config.yaml
horizontal_flip: false
num_classes: [14, 5, 6]
arch: "vit"
norm_position: "pre"
fused_qkv: false
bias: "qkv"
moe_every: 1
slots_per_expert: 2
layers: 10
width: 160
positions: "rope"
residual_init: "zero_last"
optimizer: "soap"
eps: 1e-08
one_sided: false
Rows from block 3 of a small image classifier, named by matrix and row number. Rows with one number within an expert belong to one neuron, the router's apart. Each number is 128 + 32 x the weight over its row's rms, rounded and kept within 0 to 255. All counts start at 0. Numbers have three digits each.
After each expert's rows are labels from the 100 images, of 14848, where the router gives the expert most weight on average: "top examples" is what is common among them; "lies over" is the class under the peak. Only what is clearly more common there than usual is listed. The data: small charts drawn from random numbers. In brackets: how many of the 100.
# router: slot weights (model.blocks.3.mlp.router.weight, 64x160, trained with AdamW), inputs 54-107
# up: expert up (model.blocks.3.mlp.up, 32x32x160), inputs 54-107
# down: expert down (model.blocks.3.mlp.down, 32x160x32, transposed), outputs 54-107

# expert 29
router.58:075127148167096117123176116087152132147101145128091095176108105120147117108127059135140134117107111106156163194171062117167153104149080107162106133176119170157112
router.59:157122168145098116161150065104142164112126199093119058098211186096161127144076139128107151088175037072129186120116147098144169158151165187131066130108116153119132
up.0:120083134190148087097125157149092071136171167095154143114135145078153171028121105132157138146096130156109115156089090110136103149191128128116132120143149139105135
down.0:141167118097046140150163126099113115127122126071106182156151201161092158078095148135117085169098097125148119125060079155117115124136131163097212094073138149092117
top examples: pie chart (67); items: three (39)
lies over: data marks (73)

# expert 27
router.54:147189151196122098079145109075088121165174137088103123116167174162146152127100121116139090126077109158159118089139130120103096124111146101147104110101139094114123
router.55:139177180146138130093127206089106097105185093131171096094093086132099152175100090124103077130117158154158107111118173114169138147137137087183129176139125156146143
up.0:177168136161090135132118159074175086139147172071109069155156124076123097166113133160141139117097131130109084133144096096101090162158136115095085141129059105205130
down.0:114124140146104129054079132110127168139142097123155202141071116135173145138109055066173112116089187102097154085077142095162146113149119156147141127119186135099072
top examples: horizontal bar chart (74); items: seven (44); items: six (39)
lies over: data marks (80)

# expert 0
router.0:106159121161145083120160109083069167157109150121173081137135100105118106181181074176129130082139122106165139130150180111140132169139144141151132123151062145137156
router.1:124177134141190088088145118130075077159130133119189121109144149102114129143155126167147132165182169098146095097134171138077148134127200135143143107096071098091156
up.0:130116132115150105098116132121124088101130096067132140116123219183123195153090166161141170168084084164217096111130083147125129161134113170145077165104192115112163
down.0:144191126067150132189143134118155106129176130170132134108120091123163141083204145127128127072121106121124051139110083186110107079135148119114120102107119124188064
top examples: pie chart (96); items: five (36)
lies over: data marks (100)

# expert 4
router.8:098114112091113136156140199138168187155087141165120126147107188113118114149138157087131115081109093103139125105190162127165111104113065096119103068164139129163161
router.9:115140115100189092123151136148125137162118098182177169131111092125072147110123119178157148088050101173137169115080108091150125150184152202155133111085148149095081
up.0:134135162151089091152144112060099075165110122170096113097124145140174102084120141160133189093159132082124127167104098077083155110154130142084155098074179103070145
down.0:102100120144132119123139176108182166146149058135122103156145126145117121075158152127163151163127066147100116117143116177162128171127167074143150180121153170150156
top examples: dark theme (93); items: seven (86); bar chart (38); heat grid (30)
lies over: data marks (59)

# expert 2
router.4:154124166154116094084143113108139170151142165069140141098160176076124196193079122182172115129099102208156156169144120102094152142170141141150048140085161153094128
router.5:086143137162103144095100130096142115125124092163060137136101078100105141165125134118178118114148124122128170149183117084117105067101109108153107171110146137189114
up.0:166087171167065097121193133107111184111149114094110146095168132147142150104059086121099159105143111133195085113115167072112118090104124175157166095082122134111111
down.0:177150107084131186051118090118169098149147139138133117160113110163159126159139081163166126174125166068131112115114111176140165157086154138078123150106126142137093
top examples: dark theme (68); items: seven (52); heat grid (42); pie chart (41)
lies over: data marks (74)

# expert 31
router.62:127164155150154098117167130065092098118111116096098165156156132128149140110163100137138097197160195091189104165125143083105119118123078128153135094078187137163097
router.63:144134159111113126076092147095081176150087117135067150187131152090152160132085074163084151155120151142185150191121117091146148144149068119149108127102166148114111
up.0:139115111100129113130124079091084055102112169098127121127170125091137122128065169080129134139195104130136134085080127157102140138113167129077155130132123133138130
down.0:072113134073111198132133143097164123088093106054135116133116099136111077119142121165120187097105106117188118200145100076121142101116114070108151132074137083175138
top examples: dark theme (93); one colour (91); area chart (81); flat (42)
lies over: data marks (100)

# expert 28
router.56:149091171152127095087143150113095150112099098112086200152111143150137169097116076088138098104034108144160136165164144104113153152130050172135134067103161079149146
router.57:192127123148124093095119106087074098120192083122103112096146135097164111114079049125133077173106138157165144143159101112162131179065127161179086131091156104150107
up.0:124122172117066128143163145119090088142082143163118161089209096101132152109121130099164104169153108138111120191102135143145145126172107090127135206134074111142112
down.0:134118182171122134190116137212104165064118092122158142111138054111126148141165132124088117099099140170157130146126122138101122144149160174183112098114187205112169
top examples: pie chart (97); dark theme (62); items: eight (32)
lies over: data marks (98)

# expert 18
router.36:131085113126127089125160097122127152137074147140187072104093178131180114075154178122161126088160070098115164074135123133161164076143177152100128098097097135100131
router.37:098137160116115119092069153095127129136080130072115156110086101103064199188148104161085149206126170173132083187145110107083154129189159092158139130100159147112123
up.0:164119151129131169109113169174082120198161158068107131080109139166132107108127127125117138130111119109184143142141167138123075104113179146203132130126194141116219
down.0:140154151115096077073144134057130115112121137127107138099121091158146101157103191185127115143189134175095191157141072137069169126185172103112070143096140137170060
top examples: heat grid (90); dark theme (66); items: three (41); items: six (37)
lies over: data marks (99)